From a checkpoint of a small masked spectrogram model.
Training: muon at rate 0.014, 20600 steps, batches of 256.
Rows from block 4 of the encoder, named by matrix and row number. Rows with one number belong to one neuron. Each number is 128 + 24 x the weight over its row's rms, rounded and kept within 0 to 255. All counts start at 0. Numbers have three digits each. After the name is the row's rms in percent of the matrix's.
# fc1: MLP up (encoder.blocks.4.mlp.fc1.weight, 768x384), inputs 231-307
# fc2: MLP down (encoder.blocks.4.mlp.fc2.weight, 384x768, transposed), outputs 231-307
fc1.151 014:102128093097129148127146118115135102151110112108120103161134121135105149123151148143142132111154127125155114103152161077126104084145137101091099105135150166152173108126126129119113111103166110118078108130089127090116091162153123102
fc2.151 014:128144091101106134137114100146095152127144133115096134089105125125085111165149113146121101133170101143120080124093095146170173108134124139154133105107152088148126135118094111157118121072144086160188113123131159164127111156123123116
fc1.152 102:158112127082121089096146124121126163112137126168130174168100121123133116080127124133145135165145133179123112143151097154121137111143143110077113158161113128171138173144159136118143100091108122106113169122109133071179147156084162131
fc2.152 117:138128149139118128136110131110126162083116080170118162125136156185198128114167078126121117159141152112125147100107135113151125092088116142122151122120155134112127163129114122187157121081115091156099121121123125111110176129114146129
fc1.153 053:142164124197095173152120109095087138100135150144136096110160131097128165098147127171153102158128134129121142136104159129117119113093148153129165109113119126138122124139140143129141128116149118105126125167098147110070113131167103165
fc2.153 058:097156100171109141125099117165144119138124110107109140140123148149141152135136148099125080098161126120134166163140175120122116112132088157107150116120156143192125162114138160138148144155100127080136094151161149133102121129076127190
fc1.154 118:128092166159149133089113128100108127117109166128133146100182152121143136122127131140130123091138170126157144128127169179126129104151084068100142121124124129126196096140138163109176130128119114125073166094102151114111131163159150106
fc2.154 117:147128174188108157134121156153159155138140136161169130123173151138119156093137140139131120103154126128102143078140133119133106103145146148130112119102118075102091133148120152123114117114148171136099139108161139130104116169145122155
fc1.155 109:157109120121115161127097095067135132097122134127124128141086119093125111136127143144156113135077128131127119141111108100097105130070148143087166102114127175132139127157123148072157116112146114149092128125115142152184163096124106119
fc2.155 110:123119113143106202127136094127112136121123141117125162104117147108146120160128138113158133134162124143103123135151125114064128157119161148098135126125107147163111120106118098108130098137131131132129136165162156073117101130103142108
fc1.156 084:184093127126107139130140143138156136127158161156160148141153143175083127154129146128109108142152088148127142108116108148108137114117129109156120130128164167156112137107110140152119147129153181125125120126146152100113119108178100089
fc2.156 080:104102145089156126146123170158136129111138122126132119108093127104131125145097132110110124116118112160146137115146142121141115098128105118124108096122139127089145113139134159137147095161126121114075113128157137136106164093156157142
fc1.157 088:167144138127079159115146108117160107125203169107140154109085169138144181099137117150163127137084126164147101102094128131125132131146113150125149097111165095091140104142111172098152125138136109172118152140117139081147142125164091105
fc2.157 085:149120131137121127134171119127143112158163109143104170102119136138162182147141169109123099070173130182130140106116165058076135072115113111129096092112130109137160136071144134120132105137101093150116099144148165132116087124103158136
fc1.158 122:119141104141121150112127148105156107104112130128116101158093153125135103147158114158155102134124085135155131121162142114139119133122093094097133154079138106139099133073101130182080130150129153176139106118151141133132143097169134138
fc2.158 122:145149198121143148097111114167093127092129145147112141120145136122134053095130117126155135086157174160106115128087108146102132123111109104095121108158128104165129162111137132127162124105148131125131181133110090134107095091129132162
fc1.159 124:144098103103094149192149124142145132142129124095143144102142110162103145149086107123132132095121158126118112107131120135136136088102121172074125181153148145154159125128131122119114146145129104127125118115111131127089155161160132116
fc2.159 113:113161121133147082088134141091109091143122184125145112173133188122107150136169117158136133126099117102114122164094107145142150148120161083179118114165140125135130091109125111147143167142115129124105152135104098120123096156099124160
fc1.160 128:114149163092127128106111111134129152108167114146186142087162105136136113136180095121170132120093106089125111134133139103159185155167127169129123128103129119167127132131100124128133110142158116109094194111126136084159118157129093100
fc2.160 126:122134107137103122112136135141173157149134114157135122120129153114159137085115098151145094082098124127143119151126127119145078124099138143113118140125152088156133116156136147115117101173149081142111140079085147096112125124162109087
fc1.161 086:114158122139091149102131089163142091129100126108123118181121104146141124134112117136143087095097110103130085156165156140113156115139092132105104132142141113143124116116110103076067140083094093125094137152173134089142096163121120118
fc2.161 088:185160159115129129095124099101085108135095131207120073131099124115158160141139147164122124136153165153102140093090127136092126077158140131145143148067093141116112140125121138130164136131103111133137158114077096135170117146127126114
fc1.162 088:137128161170097113100118130148130147125134103177101117095086147146173104114093109167123107096159141137133123184126166151117104157112093118121143123107159135142139092125096092150134142095155161153142126148110160096167156114109123160
fc2.162 096:135159127110135128163133111099122161142141131128098096156126136104123129130142130116089148164138154154132133108144149117135144102174077125147094148098069138094096149126146136115148126116148136104111114134136106174126130133164108130
fc1.163 110:132110147123110134118099117088162142151169116088163116144119133120146127105116094151103147142079175139126107098123104133167117113118125130133166114153142134147126083102115122103126120135156125192121107096118101161144150167103121141
fc2.163 107:125109145134127142119113139140148105119102119116125122113127125124122097130128108166169120111152130146145133123115115125160160103200103141179116132088119098102120106151103153098146105132124131105094112121135140133140105132129128106
fc1.164 120:122103112114135115145158079105107117116122106132139098109165137088172124153118139127133109175105112137119125091143076175174133157124136145122138117112128125118160170120123089098145145131097164115147163153102123190143160123144159140
fc2.164 118:135118124092063139146111131130151123096089146157128094127154134103129150113141142159146171139137108098119157174153096131139127165119181136076127094156117117127164111185153151185112085141176139170105114107132122122134183117111137111
fc1.165 101:099171112142149106121158149120098076114100130170103117118143094083148138117154175161134138121143083102110122125120144149108154141099121101094128138145132162146132137119122147118177111157144100099120134104110098163170106143171136125
fc2.165 112:138087118120115115123154130178149092074138096121097159159169089141124080101122100127146113127149116125126146120155172151098159122108130108118136157155089149102131138143119119161128117121153155106103144119117135178168122085119125135
fc1.166 129:121163123177139150114108125131121123127116160150133155136140156138163131135156163165113109105135117087145134174104117161079152114115163156131097095125157142127119117110134104166184168155122167136135121160107115129106133128147156140
fc2.166 117:115141115096161130120140087121134153071086109144137141073151170104160174144137152107105130126120124149121149151157156163104107117125125103148125140136104176100114121129137125094173119139092099167086094133151099126155181136106141120
fc1.167 134:118164093114087137114151108164132134143122079093173139044153146172142146146164125106120109128171110130166101145153137160126145103141133129134127159138110111152115153121106150130157127125108151132114124140160127157107145146121129125
fc2.167 132:139102146152108156119115155122136124097166135138083110160153107148098096098150086152086142112120129128106150115138136135156119167124126134140134089127089068152164136128122110110157115114158136126091125121127141141181088139157114119
fc1.168 103:125134169183097173167129089106163117124096185084131165099175124110169124111154155116149106153110112133144112104173124140139152152095166178132103145118135117116149112166140152145197122143126113113185128160090165121141111138125169143
fc2.168 098:145102144089127082102114088115115093129140129138130098130086145083145098135101139153122137096108158096086138148078149164142094111149104104143138121130124164112101202105130120125100123105153140168072129113115148134144156078126121104
fc1.169 097:094143129130124149142130125111103149150111123136141122102118125143132102080126120117081163145100136144135103071089127129114113141151101123151133153105103104139147141127158144088142149089130131103120089079099156089124168143118093093
fc2.169 091:070163127088187150123135124114124107133142128117097143158103133159098105120104137127134147126147110102112111128132175121157119095125109127160100102100128148140086138122095118122129131131148103154147113137159137162093099085144123132
fc1.170 112:153112149131132174168162104105140143127126120131125122106109150136116108127078160108145158140154159141121122140109105118142146134082118148145090172151123149155160137154132130136161113106126099086107146120145154115110090155089116128
fc2.170 112:153154152163141117096146112131141165144146120096126121133134080113111084144132098146100167113137109124124131138131150076165112091168115133107151094120139102174143151148139132131118132126120153134156144171124126128118127130127100124
fc1.171 070:130090127158127124122108122143155160124129126099157142148126125164126142164095090110159106112107149127138138090103129088121144129103147105112149113145118156171118050126117127137146091168143166157107110127136104138154085151114076088
fc2.171 074:131129105137127142163141111096116127144134138116113087094151115094110166167066116176118141111105106158165096139175102094136100129094149124095125103131151118123096115143136115126114096136113072165147175175114124089151116134089121126
fc1.172 157:122103117130111165128132143122109112128150146134174159112145167148093130104145123127112112128159153127138148110133124100083112117146106144116132124109086152125061131142088109139133175129093111109099136148111106120109148111156161121
fc2.172 164:158148153139152149164173110119111128107113131103114130153118116175111133130120136090148140115112138150130132062124133116110115119164111140131138146130156153107139133132074135150118120140120135123082135113093095118120120115127173133
fc1.173 130:128124120143148113163091111127116131144117156142154151088169097124142153143139145124101125156155109147113151115163166136134134142131110097151118143102144103096127123109130098126160153184170123129162128169139103141107188134101139125
fc2.173 122:113136149122133157100141124108126138129124165154119144096129150110138129132118133141113156113088129113158099123113124137108143151164121127119081145148141126100118142117157136108111147111132142126145159123114161151141098115124140101
fc1.174 012:095065125139176140115158141120087152061145140135149177111085136127131119152121180180125104107100098146123138130110169098098115127140144109095122128148145131094108094130147125144150168149141120124110143108137135194151145126171138101
fc2.174 012:138096101141156084135162188171101116157141106124161117152121071116085101136140138141115120154142104115124148096102153152165123157147084155147174130117139053150122153109141118082137147085115165102110133082116129100136096173113136160
fc1.175 058:132140116158118132052153115142120153132125150151130128090143150137141159124141095148173131110100083103130100103092109140101124122129119140146116189113150144115096128157123110123096117095100153079151101170124141111132131122107148116
fc2.175 073:094119104155132127077136160114150141104145153137105158132131117138138117160124152121138184147107155081144097155110103119126106145104126141105134168094141139105108110086095132107114173115087148145112107187159138089158094100088138152
fc1.176 102:181139151095139102150119150096153109075102124150151107160074091090098156097130122128116125117142166174091152121121133104170136134156170123118107099143142140108129138164135121124137169139061117141134119151126110119124124146133135122
fc2.176 104:085145138102127139141103125157093159108123135129083142121119129115130120112144103122111149112121173121114119112111084181114135129134088117143123152140133136126110100096161160126144173104110114134112181111120114185112127111093129141
fc1.177 118:097097097159156161159109153147152145138163133119168147105141118110111131125146127128112123145091154169123183143161137154161148154105106127111163132143107140140163144114135132149112149129112089143125147158171105124152131090118132127
fc2.177 115:163120144126167175142128138140145161138123149135131129126121166134126156092110131119128127132136116149084143142098138114125064132100120129153166143129148154119127133134134095118085174164126151150142165124084120158146192106171142101
fc1.178 013:101155077078106147154141110130109127121085155134145179145121142109113077120113135153113118119152093139130151123130127174123114119087148123091117143136120127077094110136132145159119125138153128110123132161127097129126104124140142154
fc2.178 011:130121077155126156177104087124148096131136148083132132062125149081129127152170079127141119131145128144146144137084139134137108186151086112120108113154131168126146129121075143113141161113155147117112157139130129085122139099109129123
fc1.179 126:141087147114116138144205144114133087109116117089132143153128152155125123137127130112140138118100146106112133089134125107111061124119122146079124143122136127129172138161081162150125099140117125119111116098100146108098149150145169097
fc2.179 111:097141153144102110095062117106149128129142178145124170116106163115149133099134126150127132129136130113103067159128108149131194111127159067159079130108128136150142111125147092142142162096122159117136139122175120170161115140134095143
fc1.180 030:110152131153128152120160137135140094088123136147111141113124145088091113115088103113090114114104129110143156162128137123112148149104146163092129099167116142132134104124146126154160166112103180092172146157087132149112110135124112129
fc2.180 034:115168144098129161135078118104101112181117115145121135141152121137195081128129106130157155129090169105140102120147148156107147125159131126137159164143091145110108121186193108135158154188114152137144075148159112132092129120133161146
fc1.181 104:125114105113076144148101122128130130160126121162159138144132103093159117113077167066169110110128131087126123189123124105132125127146101088107127157130119120138162100148095121147120102090180109129096106140126136118114201096118108156
fc2.181 113:124116154108199174147119120161139136129181081133143130113156169172123178145142098124114166093098154132152111093123135143156130140115171126121124155104116149130114145128130150106137131111138131155134189136114135145129100177101116096
fc1.182 090:094164143147099127169108155068128120145132147145131097170145080106127126149094092152125184126127135116149125165131118150115121151102123099174113090113138125186114151119089090085147095128085113099109129126093101114111094129142144115
fc2.182 094:142174121105097132093114121147142085079138147139156113129085114140133105119136127145144137150131110112128099186109107142121128132105098133146185160125155127100136101160149111098122142125144110132123185108130125116125090077124191147
fc1.183 075:147143146137148144143164115127103096141106092117141136154123114118155132131097173163116165128113132083144141189126121122039115148133133151114098131111124122125113089112102102140150108127075117101139121126115062145143159063156147114
fc2.183 081:091175104130122129144091133157164136144129114124157099126141115104104106101156153133143150133114182127138145146120147141143148138069095143118149121092150135091099124092121124096147120120128123125095146117150172138169112138134133145
fc1.184 088:144108144147136121137130162135137136165141145138139093131179127188095133150163158152092142128137166158113130136133101157121144162111131127105131106150090157148097129141145144142097145114132119167106134115117195120126144126149090157
fc2.184 089:170133103121175120184117128097088131147105164092169127151176149116084145129117121152151150176113130145132100149139094135131102174132160138117155102157118145074130206150152141162110126120106077116106100120137107148121127121131118146
fc1.185 011:156135119139152109134139149170127179157138122147099175146140124105093164146161149114135142110116117097141089123154084122159137105156118106138115121122131095101120098101109110120122127122140126162113101115149146149155159125174134110
fc2.185 010:122132137110115140131124088140117088100123130084091111127131118125121173125100116139106151128090139116129168116124134148104153141115070150133093128131150136125145106107161086128099132136110086102144123113082106150092096115141085129
fc1.186 015:097159131130118173135097148156132138102131098123121161112091107157175121091114127174126107077116104145148126144152119149144127141123129126126125126124111185133174126108145148130116145107106077115134098129113114139120138122121115137
fc2.186 015:141143144117131092104135138118099145111154112107156113161105118137126095147121141157144150115111157135128140116142135057098087105126093122091125133150161107141129127134103174139148127143102160161139148106126132116090114110127166140
fc1.187 115:116133115103150080141129120126122124105135136149143121140087157113148116109094144085105122121134140121181144119133117126136151122091105101097148145112137166138144142127138143113129118100136137164143135102114118138109128115115099117
fc2.187 116:106116102129163106137114122155113090135101168125139120149096108166087159100125166121107117089118129124130102140094117132141144131146116152150113130138142160102161123096089119103066107140134145116135147151144105136095085142110101145
fc1.188 115:147154156158111170109137128135097090118123120113117189141103126124137115142182136106169099135133102124177091135118130111128133119134153105141116132157160088143106082107164121109133132134150143110154099099096105105138150140173140078
fc2.188 108:117145123142133133103132123132180136070158157161086071149121111116113101153093093156105130144122132130094111154106177121144143123166114117115159145117116152132178197155152139137147145096138186111127145133139135150123091104105175135
fc1.189 108:150134147135090110119116132099124109120064108111129097111159138108125158120151159126112110161110121089107129110087151148115127152128121145128111092116153148150156098145111119136134124103103145129141138126101090090166108102125156110
fc2.189 112:117140150114138168135077149159110112091179170141105192096127132101172109161095135103082085089148114151070120144128162140127110091138149143135116156102112137095102152095157135141136120128211122130115135125130104187096129101125129150
fc1.190 075:120173118128115120087185097090106045138148129119121165130134117091113101110127145117088156142103109118145137129123168177134151107107139171127120146122137132144104090114147111105093155165103098137154139098089132113146127123058138159
fc2.190 070:102101135105146126136116116142135118137128118139129146155114136121102133131128126118114104091133107085151110146125126158161186132134139143166151173080071123126119159100153110147169102092127142090108131176143123131128087103096097119
fc1.191 115:131170127125106157115144089144151129151129131118128091079111141182114127148149103161101142133114128076112185144110140137124135131179126161119142133098104115115152175151113138107123134144069169129130155132164164108104124148123102110
fc2.191 121:097107150176140117088124115114087145144147130096150113120135145084153072102164086146139113070154098136181106164137118132157133113129144140139098133131151091161129132133086105124103116143115114098143144136129138106127109109129107113
fc1.192 084:114112148131107104110141111121161126144129117140123107082090142126130078106132139111118129082128151172145104169111121132112117142075187138122161130104116106169119119129157136130108188090112152121132101144155141144152119136080127146
fc2.192 085:155122165099114130126164092130151129140151146114160098128161157112144136116146139081151130122120120051139133128082105132174119161163123107078172115108097121136128154160165142118117129176133132096155143093078137108126137084099129122
fc1.193 159:159078126131099140135140150174074122089152117144146189095118146149117165118115127137139115107155119140081152083147103142075154081139131128103152160143164105109133115109100138102122104145109113133144152125112089122096144119129187140
fc2.193 158:146128153155100140124151136165104139077145138125165127114140161150159099122128112113119138151133115167129144073137115123110090092130156134118131176152147087164150159139139141113133139135135126147102113085166124125142157140115119095
fc1.194 142:130123129166105117111109131138096156119162128127096133142118088085121173092152187133133140157160128122109105109056156135115088085170146139108126147094138162143119122126090112127141122110094116164136101156107165123145144120147100120
fc2.194 125:155121212138103115142118139133124140122105092154118155157130109088104117095100135122144183094101156089116157114107146135087135139091129119072138118125135142163123128120160106144157191060125111161132131122160163140134127127150129138
fc1.195 105:113115094170101157132115084151120133132145138133123116118121154151114119080142142148134141139101173135181162151135119134137149151111171128153110119135095091142148155128180150131132125091122096170104172148101127114141149085111103147
fc2.195 113:131101163169174121136121102124122132101133049110160090126140129106139138073116122111096128116117143143130151158106120164121158168136180134143120129120106093112152125103175157118110137082097098135110100119132119154138116101090120154
fc1.196 089:103130130123116123127125106094123117089106155122121109124145081095128123093174133134173123116110137117124149163139082115094112156134158068141101120152126151137154149121135137113090125074100108152164155102118097125157125121116166146
fc2.196 104:120140178148146112134145100151114147140126136139103114111152119186088160132163150137117155129097152151089110190135135139117102109157137161139108142123158049107113115144122143121102134094122152109152173098156127128104110151097103111
fc1.197 138:124115099113117138125119153119150107141141108128113147128132146101134111116157149145133169103103153103113081102114100160178163118122100117091118100145107167138152175087077127139150108108109134143119148147113135156112149131130127119
fc2.197 109:137159161127098107100095145167148142153141147123129163154133104116105090094110089118113165099118132151141094110141126142144108116132106126140121113109113152137135113161148103121132097121179137126106169115144138186122140137110155150
fc1.198 018:144158149138153124124132129121101104115129135172132136129130154136116112124105104149150087130172132146157110141112138160150122152094138127104131129110136175199146117091146146159104116104092120140091132141119124148114177121102127115
fc2.198 018:152118105101135133131121124106171107120127132149121132111162107136116139140166125128145101096160121109156162150183139101110170113152138095158134133104078152103100097140143119132145109143112169085120140103183152108172109155137121080
fc1.199 088:110133139155132141123122146138137154145102140144155106149137126122145106117115131144132057162090107151170112090145115129125085095142106095150093177117161119099166144112161148121127108123122130125092079123097131098128132136134137127
fc2.199 093:134104129119119142133144158187078136138165134107123139157143111142159124097104114166158109114088121120173126080139133147168132141116102095119121171128141105121130155094177146125127142133123117134148135141128147104121124119144134134
fc1.200 011:166153103168168121126100089081113156128124150138092109117150129171119153115120119147127081116146081143112130092142112103129163101135135103153128135126109115137120164100092160131128189125146169141127117105178122125127158158121141099
fc2.200 010:133155135109154123148136168125143096137127137093120098118132141101109100141111119141094144122122094141144113180146105141110164170147118125143136102106155174091132125142128123102138104158128127158089138147138149127129134105125096136
fc1.201 113:124152116096163095141149122115100134153112114172109125136152124145155133115106085156119121139124139157138103111132123123096115136140081124129168109114137134118133161158086155142137133186118117129089176140131114146091116101131149075
fc2.201 117:126158100121109117101109158085075146139104133163094180159077136083140090158156111128168127127163137151140133120108127103103149076146099154111131138133166141143158135123181096109129138147181105143151127152126124150109117105103136147
fc1.202 146:140094101171142119119110103133129136120161123066128142125122162117127167135142140141112131131109103099204124107090143155123131124150118121108128129133123157103169143152091107107176193123117112120108131119139101168135111117126129131
fc2.202 143:158107148117145154102109114113105158146142149120125139122150161129123140080082129093130170093112132111140103167131150138066143142155141141134147157163187130116128114149127144129098155136136128106100093098107129133130087109101128128
fc1.203 009:095111135144127118151146118106096179156125108137136095113155161166166133167136107148141127143161109133137114175135127082119103137119153109148201154138108129107116123164127124138100127126107105108117142154105105131107129140131149178
fc2.203 010:121108141109131166102145175126144122162114133139130138154120128119147139115152150131100114101093167128162138126115138131133143145111158139118133157126167103159119115116143137112170162145114120097069146091140104081090130155105131126
fc1.204 095:129129106102147153153122135118134143143089135141135111146148128082152163142157125141141113148097136183116125114116102130128164167108119147089139118134129078185110130089072125085170060106129120100128134092111112149176109154127159111
fc2.204 105:127082116130129111141169095120118189126118076170141101164156145111110113121133121102154132133124118173145102111169114101120132126129156146096120144145169108145136115117116109177140135146156123089149108092127075120144099109114131105
fc1.205 022:141082146123082155180154110147137112158122149122108153164121087106138181104110140159131109108148112126115118153158147133137153132165071103106138142167120146167090108125138088118152156087136119123112131131113113104133185143139125121
fc2.205 021:136141129107143126077142135139129105118148203089101170115140169152152114122114119051137158116100150165103133116126160123116127101111115178127089160087129109159108098124126147108098121121144120135140173164106119173138092115161127136
fc1.206 110:135108147111093125106140167130102119142137159123131150173149177117117134148131141109174082165178140111112119141166100136188125185107136155131124119159138134141118120144117119159170115133134141102097110141133130078119137111161191109
fc2.206 119:100103140143162145135173129154152105126115182128115140141168134181112136149109147105103130120113138138142151106134127123125160115123143117177124134131101122088118181129154174100142144139125140133136119151160117182191104137116110143
fc1.207 082:130146100129123157115112119102089143074124147181161138089101086125140134155190139110114129176103138151106177141108114135113100122164144120121095121107105153118115118145078114130157129158107100146093153125139132125102114128131126128
fc2.207 087:137088148118165137117133136131071121157146143136128092163107127127119127130120168100111147093119151160173147128091092112174096166131099126114152106123138109172136108086129155144146158131151133145108126144148127102106124132116108121
fc1.208 040:166128072126172138153125117162089108137135170156141118138108111184137165119107161127134145086135145145099130139137124140117130125065112119118109146172100084148129098092123130105140084080122139105111151121152150143113112091105093124
fc2.208 043:128093119142121137109124131135123122123105115155140101132124086120120144122135109150098082110124113122104115118128133091112138150172145117121121064136131159159142122162097147134159090098142136074135122150121161156113113113110093116
fc1.209 067:102150154134106119127152111156114126125110141149084125125152113149125123121126096115114126154122113158176132150118110184083124121087113099116126137106159128130114162141149151168131103109164119161112119116101118121123134155109131115
fc2.209 071:168158125106116097121119111130123124131159182067144129134127114089178132164110118127135184163111109091143118105137122098123159092138135146129112130122121051145103083114122185144129109183110130096109125145177156149140148143095112109
fc1.210 108:123127183138070161116145169139170103157118115107097127132184104132145122077130170099131154120127113125170110187157131107128145106158097088066114075137135094140127115139107097129131129145153141142150128096136120086106199129147156130
fc2.210 124:120094104157163115106174143162127158115159153109105116140134154102172118213144126138101123120141163150123140122098121111115102160142108178138181165101125167164139143102148147122122105131127118106140134154164140179093077109143105136
fc1.211 101:130147149137121160144168131103191099121106062065120154117133156124134148091119164156143145169162112133142122088122147150136182124117129123076143084132133142095072083150121124133141109111155174138126120124152151096109149169157163104
fc2.211 105:129130140166125156100104140175095145064085155104104133137123141112104116115152091123115127165148147117122138111094096121133095123155132162109123138153122069156164126152132135117130151152120119116165136144150122117113103139111108129
fc1.212 082:125160124134121125129114179155113131123168129141127161058124148149127179161120139150100104117128158183102143130099146115122123116113132133097120151170089114116135073128136087121121143135144140104112146100114130150144177100126112135
fc2.212 086:103151122153143126125083141163074123131145135087146157165137149153115144158146147114167084118129094133153141111158122105126119103139141117176159137137132126128131118165151100088150158075125173155149155183137144107134121121129079112
fc1.213 024:125151136102153148133121128136150126141111107157137091136134155104114118178121126079136112140148114118118154098130141108132123143128143093117109153143127183132130130115108152081109177154174112118117138145138119080143140144153151125
fc2.213 023:105147156122165117141097132142125165176131129151098116112139122103135102117118120189183166094147147097142138142157085116110123139094130140132150133128130146147172134140124163102094118162173131135116183118121123127089150167146095119
fc1.214 111:102169128112107148114144095130132130126142129096175104178116131133133108130099108160120147132155143125150117077145118119153143135119111154116160094137160142146126148171175130123123092165139105101127134111089119169138140114137096135
fc2.214 119:144128125151125148071124116128124121116148101177167088116141123120125151115087117157101138157131131100123137118126118119147140169128095150136154145072148143084136107112167150156157144110095176131119127125166115116122118115148134172
fc1.215 115:103092149128114166096081136122110120163081196130116095119111093138141120133165146130132116108128119146124148134105102134103141136168150095101171124125137111145097132161137120129139107142106090103115116136082129083121127110112144128
fc2.215 129:069134127109154115116123136114093119158119174175131146110096110116164094124112114118096110118156111168140175096099146132155129126171146141117158148104142104088110121153131085146110138111142149111124108150121118149142105085110141122
fc1.216 093:100122117134176091143147108134131129130102109115139109124126109143155121153145114107124140117134111125150133124129096132126169123098110163097092102097133108146155110133136173198123131161129121139116116115099126107130138155153129140
fc2.216 113:100087144150122141080134149142167133122147153136158110093143136141117126136146145192130116152126079175121155184161131134106151127125086109154145127169120133125134115112144162135132130126133113175110101127128102095096111158124155090
fc1.217 014:157127120117117134077108110124124157107118123164123127136149176115087137112129122116056088164157125137122105112112129121111111078166130116124165148147087144099158155108083130098145095111148121129135151169089171140151151106155133146
fc2.217 012:084132095117160152123142145137076112111107162122156137093130084112131138122100146134116091156099139118095166090138110133139145143122105179154135107089156140152145099139136118156113128176110114111147150115136099093072088145112060125
fc1.218 125:088154103144119136122145099092103149114109152167114096130114120148147125129129134138105119093115144128118112115136137136153133125131116109095133134100114128163141125167087161167113077107126090154149152131112183142180128128122109116
fc2.218 116:108126157142103099141087159156177125130141071123147124102200083185097154100110122144157128132156129173132114136131143113121106148104103129150158147101107054101109102126111157110099152116112160107088118120109152148107116163127081122
fc1.219 091:127161123151159114120156147112165146159167126153170119164143125123151122116143153159168106153111103136121131132129139136118098086137150070122150120103084120134099159134151145148132142119127154079132150106129162142104137133117128130
fc2.219 087:131150090116102073155210094109126103098113112120133128118117161087139101141158140139113160132128095066113137132137147145114099109157178122149110134125096143108096164122180132108190148105106104113128166083124139170080083147157116126
fc1.220 116:125124119143103167122147139135125135123113087089126144077171126130149111137128139098148095129158093137141176149178137110115127083104094122078161129104180115151126148099124149115110153141147109147120119128157116135155168157105174105
fc2.220 111:112120112143118078066121155110143107115111117138123130166138136150154096128138102145128109117100151134137106121118078138120140108159178098142097080127116096111136156144111128166128111148133149167123139116106149169138142155118132181
fc1.221 014:093128155133143127111145104089091130172121096183133136139132085142170184152109120137121111150113094136104122113136140134140104152162143120128130127097123167131143150145150115168148114139137113144173119126120087117133091129134110111
fc2.221 012:145140133075141117115125162156106132129137164089087090126080184073095121122140143103129139145113118142196118109132130121095101124175099126139124147124151118131118104127091124161118093103143113114153109129144133136138143098105135140
fc1.222 020:115156101166114120090152118184089104148123116154116079137148121046146138076121130119124107172167114088145177120134130084100143128120080126126085128131122105123149111152139132175131114086108107138084152145076117141169070154121137124
fc2.222 018:151126153137129152121100132113136112160133121120161146114153162132105118098107146111123136111142146159164110112160120132113123095155148156134103111106139113129147119114124091079133097133146137130120144070152134108160139091150087109
fc1.223 056:149135132169115176138095105097101130107134051173137117130114098130139131120097144128098140153086160119136148158088160132107150099126135136134155152133135152129086104119144103141140146167112138095147181170109119138210105146143126125
fc2.223 058:137162098136115126161093139065120153102157127089118105134129126101131097155130130151130111113133149075128148109140145138083129135148138129133152129146158144081145115126131165083170089153140151113108163169104156147120138100160113119
fc1.224 118:123104132140167150126118131130158139164144107176151102142105129175130125104123132131151093129219119110173153135133114088134115157166122189133098119133128132158144089134136180145138069068116139124060147119126127111125129126126075144
fc2.224 123:135128151142116128068111163077061110131136114110120121143150155145141105097115121153122154146126144116102126128129129117101137147135115130123132118111173105151132111117156127116118131133124177128076112113104125116098139129108148092
fc1.225 014:139104102075114110155157108157125147094120130138103111151126104147145154104132122149147118096107126110095155147139083160142122084107126129124126117149141153099142109135120133158124125143114121133142136152134126162148106115046117175
fc2.225 015:099143162121118163112084148131135127136131109123139075130148100150132161103167138150123144149124132146111114097123106134148115152131135108134169110106110148166184114076141095113112118140153131122151132123114120140147130146113108110
fc1.226 117:107103121139145138131160137117076160121137160132099110163138100108112126151144144151106121088130126137118150129133085139134127103086129113132140152138160113080124080144177109121138175129162101139108087166135114152113081156081178138
fc2.226 108:127140093142104114117118100129128108159133139126112107094150108135118066170143164101135103151128086100154100133084152122106077105128115151153115095129119123147114140159135159128166067175085100102146095146096105154130074116161130161
fc1.227 127:107163163094080144137134164163135148115146116123131177142151135119126170127155125087113112124106103176130123128159105152146122114096158113088155106114105128119095145120115152152098128104161164161142125162149084136146135111117113132
fc2.227 130:151138134137129111079109086130099135141147123131117129132137143144171100101155071127149135116118132147161096114096131092133143132125083147128116124119156157142142148154148142126141108131108186113112155087154155120103110100149102158
fc1.228 010:090172124164143153153101107125141158113132153127089117128145142132110173086116144158176098120154140058105108116109129143177146154116128163161138153089161148160165146151175151153137149127139105110149106083084118143082142128102133122
fc2.228 010:162116116103151132088136179149182128130139148156101126136136084107098123117106107164111148133135147138153135110116104148138143124128104148134130135100103080114138164178093119132177101073116122143111133119150121124113106156100134125
fc1.229 099:147129140121140101153159132107137155146113117123103161106152138111133109114080107118123142165136112148148119141127133141174120103113121156135138153142113139130162155093154110143111166113144130166127087113154116109152140085150120132
fc2.229 098:131152123144127162094149166154147113090150090174122125139145132140116096153127082148076080135124118151182140098146126158109158126147100133133146128098091106137130134137120138112143137143161114090148123115088090151129105150156120149
fc1.230 106:133166111118146092121114138141096123171123168111110143137148132125102176105088155153146151091128095132154133145137149115128104120136104130141160145128156097146108120146131117107121096143090147086104141098130123093152115149162120137
fc2.230 099:126121134104105133111145176127157144131135118124092074135178144129128125127150151111096106148136064127118145071160160137125130056099144092119110161110110107115118139134122110141150125120143135160151131112142148141105120133120142126
fc1.231 111:140101146105136097123111119101087125169116145099131107133133068136165127138126103141102131127126106154151137130160101083129159083151115101178143111108129133110130137170158133101149156143090155124103127153170129123111118207161127137
fc2.231 103:122120120131113173142136112153114131115137155135102111139144155189133147105148103130144108082121126130116108121128123080130153107122146146125147156086093083098162098090147123136133168115142118137164107150127142133110111177101106097
fc1.232 136:130113081121113158133138120146134136131128117072143159125131180099136127088084175122147166146121098123115121105149105129149126161114130121085108109151139132093095130156080113104151120116143149142144123082129139123128169124114122160
fc2.232 147:142134115127112092145114149130161113156174112103159150090150100122107116123101094100095167142126101115116102103131116140113143145121108177116152133129148079120137096124131114126160127173170136109165126108172099129121124121125107125
fc1.233 015:160157130112102110102122134163111126154091166114122136105127142135140136104151113154131150159105183132148125139159208107127119122160130149109107080102142144131167144112101132138118077088106104140117143123123091156113151115098126132
fc2.233 015:144147121136127115126136097111150088149129131097159146129113134131111114133116135103123122142142105123123098102108133160161157113108143127136132126110131127148113115124194099137156152135124172117098146139125135132127092131144141136